{"encoder_activation": "gelu", "encoder_depths": [18], "text_encoder_norm": "rmsnorm", "text_encoder_norm_position": "pre", "text_encoder_fused_qkv": false, "learning_rate": 0.0021, "precondition_frequency": 25, "max_grad_norm": 3.0, "batch_size": 128}
Rows from block 11 of the audio encoder, named by matrix and row number. Each number is 500 + 50 x the weight over its row's rms, rounded and kept within 0 to 999. All counts start at 0. Numbers have three digits each. After the name is the row's rms in percent of the matrix's.
# dw: depthwise 9x9 conv (encoder.blocks.11.dw.weight, 256x1x9x9, trained with AdamW), a 9x9 kernel
dw.129 104:549486463483542435464474536449485463517515439478498534445406473453461474546532578449408407479454484536503594486488483450523589552521617425423431475521493541471519540475466392402402487501488427486490425478494495452550488480440530552568562547543
dw.130 103:478431427377421482516526519493446442401419434518478522416489441444414481473488464453449424476410417490443507461421477438422487480497537446459460441497491495458493432463399463461481506460474410494461499506488533503583456485416460536479545502538
dw.131 112:415444460440509431498440480436424480487489511480458509421489440522537480506486455493512501544583514532493472457466544622585639599540522456486544572602651600573499474486476492525554556553549483521504494540513504499461460451505481527494525521494
dw.132 103:567461537518434431472412435496436461443467472464428514460420421404509423399479448479491470498479523475388393487560538574520549490443419545509541475496443419478423516515468496506523440427514564547493526489482487422476576541528499555465457473463
dw.133 095:491500427451516464475454409472476401483478449439368466481529511532507487452467469408385422568515520465437476461512489575561435513440438442488488484519490455431385487426433468476462478514449436458506498489478486474448445444416466473414521459540
dw.134 112:415430450462486464520459515428416423477497538489519521390350384430530539461528480369387439463484549474470468403414476484528540503509453454504495576570514469456515519471531543533466473488482529503535559529472434519500510509544488518532485538485
dw.135 108:423473471471430475465483541470464473461414457466472532538507456468485480437443435471550494578564519534455473519483594560592586590520495487432499576557591529493540502468425529553503559550538497461443424489486420465427515416474493403453421444457
dw.136 099:418412392498484445485500508396364370448453494525520535451447467553477447502454439486455443465461497441500441479466490486523508481426418487478487520536543452464431431421494527532555453429440534532461501471543522507416518514480527570506470426432
dw.137 113:523527554489478566541487471498561522568487512533585487550486520572505518512567498502526499567520524513554481506436537552574545563518513505447497536458524548585564476482471470433477576523587430420430395408422534550488417425453384444433432546489
dw.138 096:426518474497517404428433480529445443501468460461457412451525436492554513434486471475496493572523467498442460411399388466575497459489475372427445516487498467507473451473440504577484474468524525444518533500493488494560590585546527547583528510592
dw.139 106:508436425436460478403406395525451481434451437470417394550554457474455469469514462523526543555469515501484496563551556471487474491505508503536480469520455468433478505457414417465503442478487422415438448433442409411438449545520480518530477448458
dw.140 102:448455420486457499432460412491478508487474502493511449513541457501455515436507435588543470492535437437418437602612507636552553515501454553602578559577466468511481524551522566457473475522433528522470574549482431446509518565527532515458458537498
dw.141 103:463435447435482440512518506418392466501485440518445429431459453501493506501458480435468509469563498529525536520538562524567573559492556497584534609620578597492548463590585579529503532551509519511513511524439467457460516464427461505478500450422
dw.142 096:426476450443444473528440455477511444488470537492454504470479430429509439537551545494441472476425549526495540449460469433460518497536564471445493461491540472524526480444533493488569576523558559532456540534578626602635538531495540550594578579552
dw.143 093:420426486410396411456412415504433472511401457414423478483524499463481479520429439498505535501453464441444521482489531489481527484540518487504478569480541468424481493549512476564518490531528539513549581585533555532517569609579595541566507535517
dw.144 094:408469510548528512495504505511385433461468574554576550478459467453510467508552563513487470489414444527484543499561462428484518425491413524574521471516433419444465575565558566523427408450422522505498464520462425388435474523449449503507465464455
dw.145 090:500447424413513500489457504504414468481490530495502530411409439490582473544573560464415516526546558510524583452447506515541514582531537502389476438545566515597507510445475446551532559542559449469411494485454502544530418487388487483499556472561
dw.146 097:458485541524499499587592635510540583576508533586537577455541525503519498587613584486457515508498542574500537449523457578473518461566546443440456486471484456512544449443484531427491469489535454487503438419478471491509436407417473434464506460500
dw.147 110:629551509536497514443469443625601543565502532457522481580562527554573540470442440567460502535521545486496452534446520584626567499527490535463447526616515518474498515465456536552571550465461461453507532591572478484508503536540535547514482508497
dw.148 093:509554488481571452515550531496542492520590460464519479452557536592607467524521579449507582630563486528537501510479554620634570489490516479524537572544599554549553428473505544571496517518552447537460511496499487533536491435458529475497493569515
dw.149 103:490490452519519440517494471454469495540526504431397422469454518537532439458458392440520474472462527469488397405375452507499499477496461384372422453441513531449449487468474425456536541523482452415508507441544521531447538457431498487466517546451
dw.150 110:499498515492519516544485526491419435421476521518514578427458492512444467521583535486485454452516475505528503423430426488479458518556589418473438478447520556570567423485466492517499545544627492441493486464526484549639438421488513525504554594607
dw.151 101:437432425422509440538538495451438402515485441528498528435369414486438438425436490411408431519447497460521449473490449552582463553524547412425517474493549459549532447517534565551514498480512448478457512529472523580562488486476509546555511519466
dw.152 100:529482556475508532568548584474492460506513547519611596503456428540544510585556600526499447449437431514568580490491412511516476560546520482409407418451554529509570452413421418428480542504516515452505478516443501510546488444476494448496491553519
dw.153 096:597574601533555487489452430528577512559520548470458501492517461476507434452414451577508537581506505525508482515534581513560526482443448524498478482454485417513437542581593574511536503428425567568535593566565475531529584554575524507533478515512
dw.154 106:516466520496509482475531572424481479458468425428471525503490459527447431485447490393433455561497434433439512485445497581600483443431481416455415490533469495419460478442452498495468458488459556448460532466504436462508504486458495454391449405375
dw.155 092:500536535515480537503558591429461466499444455489531587461476437455543547512547574498490494414448499530486579495516469452461460445543482473478500424447492487465462409402446404469414505488466439467478434398452409423466429437473427444443526517445
dw.156 115:433480457543559510583550549385414450538498549574523568386426529506515506548526547380434431507468512540528520395427430444480455458483527460494453460501464462483504475519540497440451465549489465483452451521465515553532456436426431450447471546543
dw.157 090:431499482536467477503444560424509469448408497477517588472484464468511496458459550464458444494487431496481566445471470443508510543572548400389462504471506583573553489501481524538554479503574400448486435470464535535617423448431440503571570566500
dw.158 103:459490475448430462457447512461519484418438507422471451467513440477478455382493406513518546570513457455427450510592569587582539481422443486568586601587562532478445497459479543557467519471428484501471484493528558536473554511536541536458498514426
dw.159 100:458545555481490542504529448471458535516562468463477548508537502497540458538499498515492481459567541490433457550496461534470509483432474424428426490476404468389416522485392484414398366447478541427494449467427478534502492424419439440528520573536
dw.160 094:489455461451432479492422515532495479434425506430468475459493531440516476447432512527509471520530470520412487478557538562573560402406399440536557543552561472477424485436445534476450486502465455443499469474439466438384407448411479520474425483484
dw.161 114:513554574549570565488515476507546539496514485534508448512458535553556498460480491397431506548501563524508471414497461519530501500500503437442449492560548524520507452446492439492516438469508479410497445449427421453435392421385388419464435460408
dw.162 091:435441477529444466529544541490406427470497489467459588516455451532439539457559602446438533473502527495597550424476449530542532511529642396476496459490512587520596478428461465510438535556588528476504469432480503489554461521444524522460562497516
dw.163 090:550548511568513472471503451519470456491469451534545548503524547553504453457543497446576528557551475472565563548551604540605599561544520540602622562548511556496534511589556560493545496543493450548539543518514519570478450515431447447483425541433
dw.164 103:482425453480396398400445418422480404452461475464473529431415412452442454467464510490472446501516476536503538462439478556514510580569570451533467478577587483566547450462540494550553539539479522494565501542478506523527548462554557559474496448452
dw.165 105:453475471473514467551514549479437424481501519563547548508486468505552540527567507536535493574600588533568481510573579599617646518498545550555496581574618581511524496477490502535546493497445454453508544536459489476451481528453446530436467496484
dw.166 095:545498471481474485485499432522457421482478428450495461520519501457456452444522490522496517512520560562516517522521454510579577563503557499496446495607632611582472515482547577577639611489546477501512520634541542485532505525522520524567507518463
dw.167 095:511455532495510509464522519504502449536511499415488457498419490429467514413437490510424401416500445483506413462473508441499490504423468476399449382402492489486501476427399382397512446516503530521411472430507502508551476527423466474437523515487
dw.168 091:435383407431456452506413539443432386431433504536469450488487454412518406465498500419410411504467442486454453423487437547530470458506464419495481501546488441454505468536516447484455531499426562554460512529435528520468512507556542538507455510513
dw.169 096:562531540525518513535549519468483518531516607579539487463414438463587573572563495452418512497531555535544460425442441469515452556528443546489472418437504507548488478482461472430426465503479526574552432485428404487451606565577458476479457457457
dw.170 091:472475476444511458440473580432398484396505512423435546398456407423400484516515447503518440514458478425456453488472486428540448487512514433471511495431504479496418447451487481474464508476453492498417424499444488455480493500452401433484456393452
dw.171 095:534558553529467517463472466399474434448479484501431497549441488461503532520471473574624587564549570500502554586558624566553544485478560499602526591483450430419430499572546510503464471452456553523524530478524551536473480493529561548549520484485
dw.172 086:585579505480485524468499509493520554456538480540451468527504430400462436448462549538415421412398474483440447441424479451505515551493522490380395475517466450471551492465414437449457473472464490473461430437469474496515431420476408453504463500483
dw.173 110:474492529497512415421462388458486462543472462472439457547478505462459464468488431516503575560499458492490408518587551535503565528526466571551566623560592534480511528578582574561569552529504604590550528530488524488479551542542502521485490431508
dw.174 104:474502545524539520529523536482452537523505557543469488505439455475524450494517522437489439519465455465418425401433465443528515435506428391396431497431422507406404453485443465479422428417418482464426424431513479489499515473445445469478473500445
dw.175 112:429489456500476490499502491404445449541532464486525517413463488542503551490525525425467525505583545558491553426529470534554588555524532406505483559582528578546551446485524546562558586591579422435470492526514490496576467416429516530504547575586
dw.176 086:550511487450475495432540469500543534584547431521533540555624575575615578493474491547585603610506581469568503468536528591519518548516466441540465574522469536492448450484499553452461504523513555549519482491507507452452471571543562489498539432442
dw.177 109:496523489527463542501517531464558477502507472472503529500512502544478467536457467509544550520570528449489470616657664667591569486537458550570541483471464476502452456509498505433501469458487512434437479429444469426458470520536507514469517455450
dw.178 093:593529526471528515525462454523473499496446466428452401544504528477452468497487485588581549567553446502436521644595556542540458464530418616563506581537485496536401554523478501448460445495429496503564453510515528445526566516556519506565490467485
dw.179 110:504507515463422470468426418429517534435414469452499434446454478474488416506523533514569544532518543553486479552558594592542539547545507519613580646553575572549541512502557528502548551484561475491497483550501540481570529495464503564508518539572
dw.180 098:534543496502525501451476458579550500519555514448489521553571589547476499471543512534628622596548552463464486626601567582539545443470449513560453524467421481467410523549500513487492487496480567528490497464447493494467477536529461494435438416445
dw.181 102:444499460463434494533457550482474442453535463482544463431434464462488452465474540508524458429494419463443532505520481432473483459526528550552511487507513532538513504512518556455460543467521570613568493528514550587550630557615573584579581580582
dw.182 097:452412410500407511431498552437410410464483444471481557470429499486455520468472538465441453444461489503560547450453506512493505583585543452411447542585511594597485455471479520562573524552573481550505558518539496500486547492555568561445512482471
dw.183 104:504554502472557544484556534507459421463557463448495546497416474510511466444534421505513524533538529506544474619484507500597462497551547618564559554509501468495486606598472513504477410436406565501481532468424420486425520551511478409500412505483
dw.184 098:532500459421513474446442481430422400525494543505512472445425382504524444433405503475395453537535486547438443481494482510528515476457402419433460521539492509501424508451555572489497497500516532510546593465452503416495526542551592577542524424500
dw.185 101:484451404439455476496525602459405413439542472496595563499527521465548496536519583502519492496583525579623559460512483494605594608580598476486502519541506572539545488534479533530536477501540515482474508504469426528523540500511469479407512481518
dw.186 112:388418506444451471447481517480483449487450431484503448373411400478453512494521544367420437452548490535493543460494470565582562579516531456541496568538567470508430508501452524517464438461484463455445429437521455479480512477517506444526514444449
dw.187 095:468498519554594556570569550488569510602537635575566558509516577503566566629533502545501513514549607588574561504474548507538561538562527516467497478516498497555433474491508458472498471451451466468497516500528528481459471458469420486438523529425
dw.188 097:519578502556484506462482515528558568488521470425481455526602544608548504505415439572598619574528574528472493532565533565536509544519459444433492457522428490497484467414425474462456477460469500486427522474545460526557434427446443442525548554505
dw.189 091:375459429520485451486439475469486474512550504565549494384441459432513555499441474471474446511530441466517519468429517546515492468492490379406545497531441514392486397478474551461410490484413471455445503445505443441414420517453519489542467526476
dw.190 100:461528500467528427457496452501516478450439419450513499507488503474460435475443524489450553534484527516425453461489453555568449495502487376431449504457543463415435433440548502579480526483490434454515525579537566574508362504496553567599596552540
dw.191 097:478431483464453496476414477449477430430418499436453487435509467419455521467429538486396511462435457398450495513412485412477432389461498480500498403494414476388487507484523457449484435430523530501493555508511538485464557553512533500574546465459
dw.192 099:555565558573543545513466476538552548502569453499446475533582604609542565451469408524593624628543497518530452465483546514584551535523488428483456445536502502523530434438459502464470472484519488488482464486516540483557404475494423469475546488493
dw.193 094:468525486446489461523539558404420460462458470548524464383484410454461542527550477370470408416400490494470514453468445392431477486437519518504469459439448481469468463495460413417483489465511528446490457427542457502475440506477428492534538450524
dw.194 104:432535547510525479488423531511458560500462432439519561523550541590537521424479514458513590571559478489478472528566564657616571536431490509525497525566513450466444473446442519538452418486459461491519545515453420452522413431511516476483463440481
dw.195 114:454402399403453492461482470465383366448447510491441438412421440496477543497441456454448488539555581511523463511514436508549529538552474513478464478521517441522518459465449407455484430503503533454474412428456457442468547495484478483469539560536
dw.196 088:491514514497491438459557513511530556459507442539508586518590529508579530492556517554597621584505484566475562491533541515481468450465443418451420486475490444396397418520497498465453380469514432532510464475475487443527457459466439419461488438499
dw.197 099:467521461423525447432448449507507478494481460427423414555510479515444443423464405514554523446447453513419481568539567554522466465484477567574569560478468467461403573523519523570512452470494533558571595567501508523510585524525574572515542504433
dw.198 095:612635543524606572505558556524600544544524509518508514589598582533512510462523440486570522538541478455421460525547550525589520519522431447471419485460460509426461473421526466459489487453462514419538464506511446467518489451535449455481512462468
dw.199 096:444405397486413410490488419463502489452425469524536509452507436454454547466487455436438429511485455498587488531463518485455512587506591434469458419457449552587546510517455515510534553595515492507481495424437498526496519414448400499543448462515
dw.200 089:505452566562543570461506483545487574529509557529476509549580576616589519465557529594610587534547514531468438602544530572500478436518451562544528475467446479433482528587550526493536513487554572528548492454478501462555490487574564557524470529537
dw.201 100:541556536560485508506500520442478509586543549465477497429454555531578529493528481468515483525514511509495398537503578628608637589560450426454535518497527581502529520464485505466535570562544439462420440513524556532543525481413492439501501418527
dw.202 095:440440492401404484476409495437394485480465458483519490449467517500435516536522550372438423519440493521504536465441464465506442454522544441440475469466516426462536516484427452439488495453491494478431527496511530575519501514556564529587537606615
dw.203 104:465458484550467460491520473499531463535535492487446483515522507559473539471462474529561531593589503496422461554594575695681522522461429475514501518493493472408385448471494489549550498476436489484475511473487493449482509495549549521485468532499
dw.204 112:489547538532504497479504526442539523490540531481460441504462553477507477419391402538534516521491472484446384547596609546556557493501462436473551464461501477449438413431467471499437424451522470487483515463403406465540536473464444489412442424439